From a checkpoint of a small sound classifier.
Model: arch transformer, layers 8, width 256.
Rows from block 5, named by matrix and row number. Rows with one number belong to one attention dimension. Each number is 500 + 40 x the weight over its row's rms, rounded and kept within 0 to 999. All counts start at 0. Numbers have three digits each. After the name is the row's rms in percent of the matrix's.
# q: attention query (model.blocks.5.attn.q.weight, 256x256), inputs 0-85
# k: attention key (model.blocks.5.attn.k.weight, 256x256), inputs 0-85
q.140 102:606510471553457495504521487524440577434467537500458487556480421519513569469493479506555531515500499405518514514493484587533502469512524530483428504553514521530548471493497502511449517592497474499470513390556511499514491508493503504461483533505512463478485493
k.140 095:528517548498502477463437505493488482481447516530480387532554518492503450453494489437442524444488518498487485452483477501492434541519523450477514506493493554491478486527461500504498495510521576569567500457559491498486469498479465493399457477516444613496481463
q.141 115:460436490513520429519475422452505513462541534529523447454518542493512495422515557438617535482513501520421491493428454468499484458469500555537487497552514510485496404545477475543470467535474533502526530548480506482473417478476506453463503514531501502528481536
k.141 119:445432507473473517517470420398522537479533446466502503468506545508458442478537498573505515471505453559483485535393452501521512445420521477543518465503518514413508464539557456480464416459526485533520536510506487496560503550540551517476494458572523485470517494
q.142 090:500491535515569458508521438515516504579543548533497497538493432495488393545553500449450547517508480497556463534480521499441534486547508491549496573472515427481428493496538530482473563515507523543490445552504576465527495470466549544526552509487572548595501566
k.142 087:498508482542493491493485454524511480497513516520565443509497539503527458504470568471581517475399523512465455500365495557499542445456521515548500527491500501491555543476520510510449527489491401461486476496497501518481499541555489474486471527524574486446488481
q.143 095:498500506538373458502592472509455509445540510452522504450580432528493547521513495504549514463496456501497526499548500470483505474523490479490529499495465465494523499497512527523437466503504522570498532488532433519429499499501502505491523464446521597501518478
k.143 097:545493544444502473506439496513481521514429464472528558481524508496521461493499507557504548468532449546556510507489439458489507412425479555502504546518534507506572531519517455481520549492430495624500519435523532540491445490510527534392554517580500552496409566
q.144 094:488515538497516502559496490496456581450495539526510540468485459498459417494499448542515479473489526472517486514424591491503510423513536434515505547513548472492554563491432495556516499495536467490483364475479514423473488507509529523520470446497492556476466536
k.144 099:513513433522486537516504469545543452553549504532464520532488453555473519501509455555513530442524541517502497486460455573499434483498529526571450500556527464506532518507527518494547483576564524512515483464503525574484452508520437504484596489508512471449532508
q.145 098:528512494502564475502550513509441523469530531475548475607520501542500613431530516513488494517484507514541518522475485549528447580494479470501479446473519501563504539492473543432523497532422454481532554487432477486499576501504403545423480491478497537442492528
k.145 100:507480453510527523449581475510492527549514484514497547532500440455540419501493563423533485503458526520544506491516495527481405496530532497472447487503475501436515480516547514523498483460541575523475491553513474546494544487513496518590553489492558506497501474
q.146 086:466528492540453497561457513498486454493537455510509511541455554480533467506507497528512507417554504502498510473520444490468481441477526538463473474560495458510534414506486507430519505520452545484508537483543469487510572385546498501521456521518585505606525627
k.146 086:545498472498544540518562490405505598468519551549534575533528471492494494456456470473507469462486490572490485583496439484471440410526489517606557415482490513433480513429457598512473565398483536495472484504491545494495463505475548425544479460476501513503500504
q.147 098:469564458521450514618488508502445500528516513539550544479453512504547470478525517582451473480428499458497454506525470500522537529479384467538438494518511548443466539502488452451469441460509554507498569519518598527524533476507445501482403501494523534511457469
k.147 095:565495507531401477471568449453519483454515447516537559484482473545514494560492509500495420503498492508411479543472510506430444496453440495476461411525502489477508508534412462461533504513478473432495466539568524500496477472436534520456475477458548525500505513
q.148 100:453530551522566553517536505503537496525502457438488525487487465497420420458467462551500463544527495478498460473503544592478464473494464501541419515444497473529564556523481524493502492546501528555464496507519492523493372506516460488505469465458505507469451614
k.148 102:487523497543454535498585505496517466447492499504500507460498466528498504534423487454545429453492507524509520546503391503486493544517506458419469480554538484488467495568491519446496487505509564548416497524484531468415529500622505532493431590528483472499486515
q.149 095:499436493538581536468542500483426476429501498502392437540499501400547491508458511497501541535490481593502473518481518450503501510536500516485511497523450500476443480579473477531489515633500531456500460546457554540581492570466513495509473482496501466473453510
k.149 094:470527596464549535489454452562477499445498459504519477531495490538421561496509505494506466460467521545444536521437463556586537507523549485606497451538515491469504492494427574497536419535524456486588497456502396515499477521483463500504530511551505445588494498
q.150 094:487535537513521510514513488563457494519491479488518482479505494446485516496446432498486501491497530485534452502591426540595530480556500529566526462426498519515636524496477523436519489535477457475473479538450599512518491443463497441446481485431537488445537484
k.150 095:554575518499527575479508530502449528412562602489561431497452553473488464561471485499505486487546501512436560449480493520495428545555513467439475547520507479464499509530382496518494560550554416465502554514471583498553495515516462469501509392463500454490517502
q.151 100:456585454571475521500477548519489453531485609521473486495500509509504465466486504586507490545434554482528544518492542490533523336496585496525500503531500487512516518514544498496527510350476478580475491512491510499545549534509456453495507483490537482553482523
k.151 102:514540542511443592519431483480482536485544511554455460483506466437421525516505524527460501508488499456512487443490503507495493389412546520502422483499504487443503495477512518492541479549459494491531450531440556463651446456501490512490434489543476488468438496
q.152 102:541506520509552457533477545514534532464516530493550484497484496474556553443551447495515428468516523508491532503442545531487457358506533527546482542538517522522460516517577501529492483494489440502500550522526549499512498550462516519446508517440565519464438521
k.152 107:410546549524468495526500501464516449493500470506479496573551511495477552490484424514534543509495465496499512475453469534503428433497530557545488506451595522458526455499485599525519486489572506544464488467582399477503486504463500549521499469531473512548550579
q.153 086:502515524534499490527501493450478459501559557455380502472436470446537480505509419523550516459503489525614516472525474438526525523518566416518487510505600595496598500559492527482402532519522504516524447512493551529498544543441484423496499493508496563545467478
k.153 088:540473520481529511470503481459475613480580490547507441533413516521464479482480516561508506494492411547546420462462526552517554519501497530530438475499518482461510545544473445495480505526515486498562448446501518562519518503552509482562497474456380483623538509
q.154 100:495600500535554513585522481510517488511481491565521468500494602452558448446492490567544516526479415477537514551530521518454452521517477518527530552531495518404446564464483498585421483533474443496497509519487489594492552528411517478479490442519500523490482487
k.154 102:485487511499511525446467521557473490517406491480508503608494425525500485470513510515531544521455566479496476457513474534485520461576552474403521537533484542500515500537489449521525436496484473497413473540558542452494552411500518512512446433461526514504498417
q.155 120:475490595518480561507504442496504535503491435520509494572479498518499535542431500511524459546474486490507480461501500507502510481523508558485479473514516471515495490435527536515500472516475448539472517467563511508375450452536579456475499531525482495487421530
k.155 107:457473488499420484546553536559502439538464542486494497484523439535436432413513465505483492475603464518498501506496497499507477543460401516447507455485494439546480476502498462498445436543435520526507502481502408440533519462508484495518516540504561485469510495
q.156 099:447514498487579501491529502503501507498439498482481476534472435537474567524499518526479459485492414479527518411447534451581499509486499554510509528454511512406452526527492532511478512504411544510432520492445528494535555451524511494460526493415500501488472476
k.156 108:485526497508499497480523503559484536587524496499528562507453524478482437496501514516559391438478537437447502501491490516507503509499526602412469552482460474484509518470401502444572539580502430490530427455537485506436446555517493464471474472480532507502427495
q.157 087:478497541466508488449486366425581445482507500550446479425520502501447500519527577501511443499518439481461484619552455483470480493507477522485536511475509533458465518460472503463542497481429494485462473489464506504464455502537551489509461472569501507499428505
k.157 090:511469437465575463531440412560545507496482440498547451476527480513477463431454509534497512527550566576494444457548412497457537511528501542498529481490483513481483411523501474502527495519518498507468505536488562477436578535360410489437478461528519466520504518
q.158 093:503529526437503505490516529532452490487501481507454504434515562551500501504488590432498476504461481456455505526487520506482477548465483458499471498471474515438535421446510495552525499510565506480494518475504557599517513539526534519526514510407490512545396489
k.158 101:551549482449481473501477432555551491518491559417488504468438513497500463505535481492419450495460529484502505514509511523497443543513486528408593420508483489545474552507563431543463462519512461561520514445490423563446454538475407486478636500532505531473607562
q.159 085:510561480496510577538524592546507444513483561512443497445463548478491411502546620409594505489489467449488492470496548487465530463485535448473478502561503471537470545505502491603490527524596489517550467449565516508477500426501426479549524470543573492486515449
k.159 088:501526499562504426539440515509503551482505478491510505503477497521455551525492503549487492562511479520569470491536483381428497512496498601569523478487507489502501444501564565488489476515490522658504552502514540386425517516468522483481491485422467440580505487
q.160 105:500535461515505460516499514471529499507544485453511411477516503483469551463498443551498557487500507503427625480511487464527487525498533443581500455453605560502560511499495588451477466493515542460505451562505412579419506519496491518541448515489505493474559461
k.160 097:503549420546461570494511568487497547509464521492511518531482496529487502516513568431433505518521513490462539412445514569531442431532480486485438460482570511471485436425526528551514547481468530529512523503484524498500479513511536507473515487411470492492509558
q.161 083:486563462518401569519521515509539578467502499461580501519461472529576554504551514514509411401506480475526501409481505512517530532499513466529495472517507524524435436528547500478481465507477520484515550524485509461433411502526499502546489528463509504412538496
k.161 086:510484490511509485449495537533607550521492518500479571453508479448440433542547486478528500538491461519502535487536468446522509537551626524528560491519557503635554499448459466531558555509477504497464515512500493551494499493503584524426528447568477497487461511
q.162 106:467469464399511490461462489499532524497467450513482502472477473533463491497483505565527509619528542521483427516537477486496464478477524463491484454520544488458515443489503494445471513447556536555445500489541563486488497405517509477466402517415484588522565463
k.162 110:498470532531496455461536426498505536508537534504488521497526473421495390528483524473521503492506563560491490511453549542497498549466498463468466471501529438475445481483423520501506496561509489535507491529519507488568495446506441507532459467412556523426457467
q.163 095:521510511540523503531601536528434537473486497475496552538505505472497502481569477471589479446421505502464527576475504475517462522522534462603486427503539461467481560504522511505483476541488430478505495505505528532535560517544526447526496467436522587508523504
k.163 097:444519590501482490502497500500455475458553510445472497506496507493556518436483480494519482544495421445521581510585500514520478491507552539557422454510510569516509454462547493446497412443464477598518517469497478543451461464499465470486446498552422531523498608
q.164 096:477512517417492488470494550504476480459505572512477509557483494499504532543506481476531424558505546498561536540529487526453596492489495491557495502525540456477487526538533472552482462506499527462498485398400575459572500470399515522465569567531511517533559489
k.164 092:484540383488513471494462502527486479548490483550486416423569569478517534513522529478568479491467485475550511522584504467498514513531553392487355551528448531496494510521464427502522425462462486508520538521548484630526470423534473482503551504432466640504435515
q.165 097:536433475436532504524498494519548586544501512486411540481381561524487498489498583495496514532544467566540499506492475550452483484495471534443539491507484435442499438488591592545458530535457504586556532470517558499534541499472509520452496485487474456524485505
k.165 109:533512521579457471458498521460443486524554481475519458434477496513499496475498507468506554489462471557499424555534508560511471442476467573526516476464472508473569472502461503479546490484451501493581498455506329509518496471488556487455465533565490539495515495
q.166 103:426530475497440505510483524537467554515460459499440507497472480483515474513525507539520550442570542549520454544491507542428549484528505481521422540534501521490459502625495436475434488473513545591543504481495537502593455528514534497461523459447584480466564520
k.166 104:495488565506464514507544505462492518445515523540477555527510487389431552591510461516586464480471445529508503530455380570606511482525492423549493460516552490496508585505485510480498546516431470496509495551481522502537507446494540495537494549560517486596451375
q.167 104:543482477485521477507596454502487483544517473464471562450535545508498481541505474466484529459511556481515528441571476487514461503484537456403510522499504502468472500485540506557365510585482480442444555498571533454497404467534523495509458517519484506540528537
k.167 103:566619411478507426479547377497447512440467473498540499462550514525618530497541462472485512530497480494529576461522490512533537494504488542522500515514521558581479552553471469528535477418510561441474500479485460544447485538455499486416502486550556533535526513
q.168 097:487518560494485434552490533587493500534435509453510494487468507495576482540465484475490482461463467530501488486560480481382513461582503489418537499507523558632481476468509547468543538536486542497478505502538561545465567492531434518557493500514511478618562495
k.168 095:499533583464441502524500524532468469536467512502535490495529454470469543492495487468445406480473509516606556511515545470409492544536481484482498500445459568516436523481584489507528511517451477506506481471412503444508451542486472487493547530432503454495481492
q.169 103:496540460472502517552507516512514546472539494482460517540492536496508474472465473511417509475512492447506501470542526540458499433455515532472500463482524499496456510518552515497504476423529478472499496469480558542499559433476486525494500490443480506524517452
k.169 102:509551494532485537454496487516489484501484549495477526494541476436473495488476489489529487514425458489460551524518530476515500431521484504461475498451351491565465509495518499545544507514507462490478436497541449417464428500498501455542444497471492578420499577
q.170 104:495497520518489478537510424387534541521533577559468505474518496563512499481527550513503511459464497489467601494376569484489449557496537482535505493437379498463469439587531488549491526526484511527468500541504527525497494550386412519473541412451533587521435417
k.170 105:498542488510412405532498476521544510503494458525510481471531549512490452543459484515534521461517486503471518496419448544461507465506496611503461490486453512466500525545598456525506511514574496470493486521525536581561546497439480537475502474519589469558549517
q.171 103:548521482483375529506420483470492539479488530492499544496493454612496480469516570512479539569465462388537509497481540525530527514471531526500409544498501519503445502465487481488592494461527494483520458510463455474498482487523412484473457469541425532483586504
k.171 096:489558513453483548534532450472522498522448519473474527442535515519483496486502467508467527530519521530508525514555453519508517553470499528425594509521536482513478396524470468537459531566506520491492528511573558505389476483612491529502530508522478485444499515
q.172 090:455492454455451497510549475520455507553536563543439588484483499534553517483464403447493474470503504520541567484604508433508534537492507504528499549501514509518534502600497498520494513522502581530503486491465420547476439456396492498493464527515498489475546555
k.172 092:409531515545481492489526470552507552498397468500496487516491395522474503518531530480486490525538473465505505558502503467457505501482490495460503559484542561486497515482578512517517485524438484445499525489438380548497496505501540485547475588482457563513370524
q.173 098:499557453505503500517435541510480458494489465531479500533502527534563476500456560505491502438563515566555453514501439492559468511493489369513501490573496519426433497552493495467504447471505501514504502443524500431517437450520494497463510482480506448444475562
k.173 106:526465458497478475479510500499497478468494586519497533499465513477508519614507523448502485520488500535525475561532402473553487588551503560525510506518468479563489493518451544474472464523522548525544501524473554509519489511457546461462511430554521442547504480
q.174 105:511482531475515498413531505571487518522498516485482471518496433535546556464505498502471507516478403509524569498456481467502512512472526551490450568474487498454538488424468494505550561424448509465599474534408479497572453411504500473478573483512502483478527454
k.174 102:437508496481541499499499572491481527520477573510545438451511520503468473487467499504528512500508501523486469462501470467487507474484555521466481553558505499462588554529443503546478508504493432503511532467543482496489520521561559448482472493509448473441554474
q.175 099:479506557455429480593474512572474538576523468552536533465400519487495559498432448493511505508528424495548478505508533421436476544507467528639530582448417514493529522434436495518479455499499471566499491507504562513552485451552506477444507556471455449490467532
k.175 097:535525465554539521479502539505437515485536496506486460468485565507485522484538534476595488419487468489523450564519499530469502489535498485445481544494571475504593559559490491550581522480487499493564550484544516437470503491534548460510509485496503514538561467
q.176 102:461501497436383470463507525537459543559517536536522531492500551490596505496521414571512504484497450516480559528522450536546560496487535475495479431544492492570496504501516498469550469443511548427453506446542527543511476523542511435455390550508517477505498529
k.176 094:479524473488403526489479529497490527584495476492529481537455491550453453509517528501504529507575585513532410548512506485523456530475415475495552482412534532518523499511468487478541490503463578501453472462507477427474491501494535494511490578492540585479472516
q.177 101:490561474491481576536460487622476499480432521497389550489550480547508520517470482544500482505420539508469479518447526493501515501504508489501449542561527507465487479520459579492469553486523535527490502536457508403493535493487493462533505441347459569530488500
k.177 107:477510530479514491491519541507494587521558490563457513462446482430510468489493509510510511485544499476530520501502499490502444484551491498437552581502551472542465617496448497495410542572543483483501534500460510552513429490491459497510594516535469486521498504
q.178 095:517500501514493429485492475503483535418566532505505523532493495556523485399511498491456563495460508526493488516482498486580498456499491449512486512418530456483561533527469456519487524517568471500569500495493506565483421579501485524497539561527444525576503502
k.178 091:507462504485506531445471458404509453482532449527427488504511516517473559505502505502538523502483450547451483546513457491456517576525457497465488555510475516465571463459497539496503502484512433454493506507527450546498571556465468528448569503443467440485545557
q.179 099:529492502507502489412521570439472533461576533483496479487544492500539449529559489514494532503492466539477515450437493516509538452541411520594544479508448513452508535475514467516464556479487528488501486448474541479498573539491478513491507504539565396421541475
k.179 097:516541483500495515544492522513439526491458491512563412521578530457510493440513496473534498493477501458464456486499458489510499453437507549526508499447550478509538463524501520517561573447530481497471569395473566524524522504472489491533497515408475556495489507
q.180 094:548391481542512484496518534506572484484454510515489497518590568513495490482499508478480437500512529453570530505493512476506487593457567516508489495539495434460496478469438531453460558550547449489533403461509390503493419506507556468588493552534448402513530493
k.180 101:508431511504541545558495437565483607509503463443442538471515483514524474538501454498469468541503511400552446481514475459496550439485491438492502506516494397490505532439508557578479560506469505486494510483524477480573570502515514424464489494438513489451475507
q.181 102:491517528482429522558469492530469476460510526534537440434421533543427484578505490505545502520411508554456508511577417524500593523493516524491535530502483471517540518522547481500528511463515541476506560556470562523494489447532480499566432519511569505502450508
k.181 100:497524424479502485501536481533502509500509460517626565507480497487468443496545522569427535582505499421532459483539503527396460422433522440474527479501555525575486511496546529522507538527441470457501495498397502501494487547419491502565520533511469501521535539
q.182 099:514528532607498461543513554416511483445489497530497495516500472542522472561470517486489451446517528490539504520521494503589483489521493487509522454512463541501479501433478526480494479504449501445592447451522483502465578554455525518558475493476483485445484518
k.182 107:449480441567558502423417562508466483522502475511491476516504506501510492543524492431456481505531497508494453474517485516540548467442493524580545554421578472481484471549516547497469453494428533509473506461533479523494473383545541556503493369479599477514433469
q.183 090:478534592532480497534502507506431497529505461487482529656503530563513465533503479444527567493481472433483621554491501457431577477536463593482422502578488496513399499503491532483498452531534488487489437537500467443465460475594485466478529536530432475505456566
k.183 088:509500504476509525577497558579510412489513593560500525497497524480522489492485524474476511522454505415496479508476460526459472485521471456565522522451590501476408540512500477606519454400538599507425459500505530500486466497511562447417566487518543533524554532
q.184 101:591500507513488463463532493549507503499454505541444546538479507603470504571473484515425479545492468551497563457468474602498508599504540531495557491609533497526475461445537504483488498534534494498472526510407478489459519454537469469567468544456445433552531471
k.184 100:495521488438481531486508504561610534519568540463529529460469533443548451456509526481524488514493520442452497472513577536477495490421509485504448469501492464431507507499589469546485568523467470527508509428560426540464456480576514570534558522473442467478520490
q.185 098:556462431508481444468475449475481500464414532510528437506510562463482515552524509413485502505520485523522505500459514524467496495474526514451491508480450516557509465406503415512498497545545494471571485530479387498601503562397521467498464512533494516422464488
k.185 098:510457486562543498476498523489501480548523490493496522495454508506505573457482563512529564476499415451502518526499497544574496557482478506532520431542448442498492431513457513533492436486499510526517500568493538524519580434498537501519508567493517455493519465
q.186 096:516493490461500486503485472490488500447511574555479500521544439495459503510508447510511450529493497457574583452523516498509545464484496516523491534618589477594507547398504548563529538443484488523515551502469493446504498460510517580533502534492472489513533475
k.186 094:528445442474490538521500455573466489458518499529427435463450510512420531403473547539522477503498512486561424496461464500493521500451445498483515547546497434536536523494557621512510569538498477507509536445527463502474430511524537592585500466535499504438526563
q.187 092:491445509372469505501496573450511510492483521495536465569559533517457463546529545484445506555505460500460496410411447483551540510546512508596491477502495540521508459545557501496541407560474507475527568567423507461548475498427453465503507468539469494516388463
k.187 094:498493505456464472505528495525484500467494504501600550517373505447516508507548564541573573574519480441478499482467485488466509452511503513522448497474500518470549536492477428507563517473519504487451498497471464515560497469492482532512495461473452516478501511
q.188 105:525494506510536487547635561467495529521475459500524535456470519459465492516451465466506535562502566477485415516552508489502429525478526490380523534461497462418513502561499418572399455510477512484507502499508520535507472499482476541466437516540548492593466509
k.188 107:516506464435558428501455468472484509466497376488415460522466495510575518450538496505479517512453481511522528501489516520625490500512552508614441518473504474535529528479476516550496500512544533447482508497484457528503517481483523477489479523423438445528514513
q.189 096:489492589520501435533492428526485469526482501531577518497503512474545557397484534502466562551476483479475511503497493503513463466478582473464543535504501517501555460422536506508524491483501552461449479580462468468505535587560439482521479514558505390501511453
k.189 100:483437505488520514533528489510548501597402473493510488450468509410503518506481544520434545553518531525509482534484543474375489479502534445450501518502548510425523498484518510546525521478487473532491425529435497455567526509496518520482490524480479496480521497
q.190 086:599459502472509513494521455556457479512523443475500542482538508463470499535498484439559540489466550509539496509516519464526538517554437461539488523557553407457502528452416451502490514550513540544484481509498498484512512584450476401562476440496404483496513529
k.190 085:489517482555482531522543510535392569549462470545510499466547479513505505571457443509496497533516449490457484521510479502508480472478522494517533468557506471456517549504468547360450497460447497504478591486517508427503516552479450485485457532443459482541476498
q.191 089:578483449490474519503525528509497485487525494542515473525533514499466470463474512487535402505504529494436506505485515455438435507423487550501518464481446493461488495589500467494455535504482526539541518540479515507437515418470410554488464475458510516453437474
k.191 086:530523526500473491511543528506557509458499503497535528415531511521435475469496488515492483517485546551503555500528443543494500509508506575573477454547437454445490528507498509495554485509528534492528569511430432479494601530489494458443446476577617527527522512
q.192 090:551520536491445474514604451500473466575524435479478477490499462522529572499465538515528509511550477437445474548485526508461502486524500483470477495539496522539467561513532492498562466433430480519505536518507484514484497452441506522581564471501498505483561500
k.192 084:500508511493546392543515459479453518479570560505524426512466500513547471537408470452472515552455468440430485490500470451485474517474561517458495459532535538519491496505587488467501535494485511487409481495558582524543411566487538468504510487492476482517513501
q.193 086:515465489530586493481499492493418573473469486489591534484525508474452551493471633520524440517517477510493511492514491440513551482483496459451486532448505515459482454447501504481509483503479446580516465530576511526497480545481508499493540543571531549539502434
k.193 085:517503553454512517494500479378475460496495510522487466530517567507437600454534579481484499417485498507507437461541486580436513521455476561576486482486509449548524477524434485491494489426497491427349521468443501426496467551493509463499542527531494518539555435
q.194 093:572469512449523506520672487443473503515503438510480491494574509503526512443531530479497564460516523411491485582541494492529459494487576541507447496446468507518523437522453479547488447569452411432507449458539492492462522521495471572590511463444468490514499459
k.194 092:460519477545472516564526467504455522588524548503558470507487508425509446495478491493449552534463511541507501487628474478458483559511467514555428481496450468524552531490447464486511472495525517549474410505493478499528434462474480521445466519534485617486492546
q.195 103:403466522507463478538549504547419495498549510545508487452460473496494470535507499489508538481580528462569479510503561376517455459438451524451480476484494535506512543481478501455557547532454481500507479454503496516467534542442509530506633483487581486547549508
k.195 101:502478517508480504459541473469521497616444447536551529467540476423575483428502489497451498491470440538496534502543464509495574554484510490477531522519503531542491528517493517500505523448507491520465502534460520536431517518498499509500448468481377505556508465
q.196 106:532475509493526498537506516551470496506435465504508522425453548456488486619484559507511547485520513492473505429476457496500466456452476524509569507486462414560516504519610525425570575402453462469528474512459469515557533442505483468497561475489544509461446515
k.196 099:551353471519532545494501493468513506509427480496478577481522504542546488507447477477500481429507580504531514554480569559374548476483491480540576531587544520459529543518530542545469448470528444491513499501483467511462463452538497487471502502487553501488442440
q.197 100:505569551508500517526527569453528452501495541490478437477484512491557491474484450491506584488486506478505479476553502522472509506377569545459433568452476463499502536503493485455530510475531535525506445587500454452522514530552423491560432491554509447505445496
k.197 097:468488429473509511481528486527534447543577533564544509555483491492487461459488436497506492558488498502475529531524541567491496513514490452549502444509437534520487536460432591529492454436569473483535546485527546590547538464504512547443492447452430500485558479
q.198 109:507465519444485450486537446453507501539532500520581414424499513526478476451516477460552470473393535513556500485489489471480471515501488507504570550581519450448564579496455521471512519582503521522532481506471426498486505490500574511507559640624477518411518520
k.198 103:400427547431485545545528543452535510469506523489543496476492505495479502531552458465455511513529501513556469512516508517415534485529491549500511500482606500508522562514547543547518496488466502532525568475464506479515549560482523504473473445536481509499500464
q.199 091:484500457497493474502519450452511507512477497537496573505451498589476462502481505430396443468459455437406477498500502437482460489527493467506478452483492544386484514530459557510499501478492497542545524482583470557538556503528498529515434477499599495522537428
k.199 090:506499498529585478408485462505449524529514464544529431477518537397428565487516542503456542433498483495436504499503492518460503518484450476513511519487484555503502502547497517484504536505479505514488494489483584514409496495531446483488529574451485538505576520
q.200 104:501442475495565541508403494566483515442443544463484499564516557596503450538533565502507517504415508479465515452525435468475482597558455506540534499453522439465524492507498511499426495499489457549474432521487540582452458499519502487485508574475518460489596459
k.200 097:480448456521485460517462471489572470509535492530506472496591510581494492497489513442501548489559543393499426471471502525486481436545414594502520485542541510495497525548447501530493469543456464572548482556500459461501549505477416501535530517553524548511467455
q.201 086:533471502501468553518531451450430413475489496548375509630499508533544510447509505439562552493539502481507483498533503511501471521506510431527533534500414508496559483499528534458486529450458494499542515612413507407453541525553466520514485465493475532529491411
k.201 085:429554482486457500391524474522521630575524434489483508438487489556521525503462529517471470520470497432472476528482541524455453503534608479501514438505475468545523486493496441519401467459509542535522587443533546537470461504406521571496525544566433548554502500
q.202 104:457459480562512432439468531514499545446467531485541508477503567514550509508480501480513418482509531492518452487563500529500428449518552506451565530602494538557460493525509501525518491618528508483532537471451517445552445529401496532497455476458502446542550553
k.202 100:541500553458474482475502442438590481563470519573497551484492491471468554465424517467494474391605550524499489519471487525561452499507502520451501499535457505449500514529532504481452487533520552504505528435477463509471513503511581494493531472480484481594493494
q.203 102:517506487554537544518499469620523504483528490462544567524537479497493502508515493512413486534500498493442515497505494496458499539536496501501458452463501479507462532511479479558488519394535483486535513461476547471556488476485562525465562526456495506507498438
k.203 098:532471562530538572532518526477499494446500616622503530529492454499513500497455540471465510473469482515553512440541462573511479511505466542512493466475557433482524497515522488472508546526538513514520490497493485521467482516517488543515501548503455497583496500
q.204 107:549508483470458408540506462478503529428489414391418470602522501537433493449512515484490469491633438475382470469517468455500467522532482479476505465518544501474525506451512529557505478457575514439540494553501555513576567493500515487453505614465524469478517466
k.204 103:497453472616568465416481508558496510487467497488556450467507485501479512555537548473553481522471517500539514484481449537465512494503485591591492538458524496579445470419444493586486522612457510530455533514495420480477495495398472478496553524503500512486538528
q.205 103:454544474471499509484585458504524515495562523491484403449606577443537460517536471445513532525498517508499522494508507479499551483540505507530551552466501408506499461500519446465487471442519502545476492505502516483513475496451452517496504481530484507487424503
k.205 106:490524502536511519497433460576460499500536582448519496491516435459570474463523482503529503532536518519531470433501543505483528513558500396535498538573477523500583502523481499507489501463560502500541495500505471569528500497441514571468500450501497525507606456
q.206 105:536483528500519516538571459525519474525487490500504442431544504498500501633458520518537564478540456467536557503449531488498540500480564452461486559517513504557441457502478552539532500462476492521497506569510453452454504573527552501513492508543571550514455511
k.206 100:542506551518484529522489487507465501478556457525451523556472558546558480484524484528512530496536582490533533482504475450455456546504513503497484423469499470490599495467441535447515478413503596503496571557462513496508524503513513497536497506524501491511517523
q.207 103:507481524478502507507415552506537525522491522488559509434485543503565483508484480482545526506470533543462530477494472548477568486556498567545544483512464429497533428500441491501496510497435419511478572539492498467543531480515532437524502425579501531475472505
k.207 095:552495500488435548546515519545489474508480522518340568481506575495531469574479493503537426509495515467442497496549534485523504540498398498527501453558548530458505507522487486539588430481532432480502551530593480467463535461499506472478561498529516488486484401
q.208 103:516495462533433462477522467465496417488483545516538430501483513522497578497498532458515457505492531506462521507403572481504467509510515502498501502520434563476535485446496501497535470511537509479466508543500439414545510489495447544412485531528526549498481502
k.208 097:506517528463544498412511527487507544455488498495522511511521494558492484514520474502426487491507476473537467521512542504504502501569508490470431510472501579551572490457513581515432503430428425456553540503437526471480528526516461560556501521527548529453548523
q.209 098:381538501543604536532469498566514557459543538501491445494540592498443510567537497437491526475544501482514491498463510464491502477500502476571504532483540444457577525481528559559503510501490489609566510481476453478519482491496506508517469501555503503494516510
k.209 098:431430498526474490510480428453458517503534518552495508499450450498470491482531521479508434567485548412523409513420532516508471464448563493487482517538495468490556572507468586483496500489480560527493432542558507480470536468529488456527491490528466425531406527
q.210 123:477505518499472518408451453508502511521570479399530516475455491501487534543504496562564497535496549537507502514462468513511420451487478524498530495492562458539510518516492497512435525491486499470440498499505546570508569505453492489501475520397525508530541481
k.210 120:527549504536503547528521528533488471503443524571534509360483498516480511492480499450488502443433459548492463486414556491550549545465386533415518493441493489505512491514599555510480521466495514505500497501384566492436565496500497471448507475520529479504511498
q.211 097:493519468552588571501527481535522491479499444525519535501477446512475565557442504546520401548580514449471466546453510498471447496588477533521471505514500427473544440486412545521471471496503451524517525548491525450473486559518491553433481413507484562479511466
k.211 098:505545537455468501541494490421476503448463475496435517499475500555479546481425559512527500567458502549471516580572458479520489511359510438477499545461488496504487531500457480465490566435579549508476649449483504556464533514472501409507446560475434574530527492
q.212 104:504470489510500467564529601457570473452519476424424482479498563512504512490540523606435448485487496466510527551434505513541508515522430379503585490539539488495536497455507448502468539494495510500515486435492529461538504487504518481498447460499446504540506509
k.212 098:496549477474498461577532492526488496529498526507546510444505537459563543565514543497462542466475543534483557436532489506501453490463503477539571511510487516442453492537555504534503421529444495483510495575527482407500447498486512504484626467479525503474470530
q.213 097:501499516532486514489491488512448452488504429485480500568452536449467501467531414584483493546537514466540475491547499522488492491515511467605502598588455574435568510518570469476496500424485490511446435492432545402504508521452477494554547561427482517479514492
k.213 092:463522501509497393432463575549572597581503484525498496504599502506528480519489557485444449476504502439441555546496549492522491494532547512479541495469453488518489502469435529560453508507523495583570523490505531590536463554446479501549448468555537498578502503
q.214 104:508459455498456499534487559528484563493461498498504516510402494508576532553526468503473534537472546549483514546605487505477505478418545468515513499530545484500441491495500458460478578554445501451492551466554445567529480506511458464569445483499487473474522528
k.214 101:505503501485491552596492484463517547564489510517557489490547544511515589477521513442513469491497466533473557538466470485475570465452509553537483521592492495418506496462514492392527408536519489502476484534538531471576485478505518484482571518608529479427533496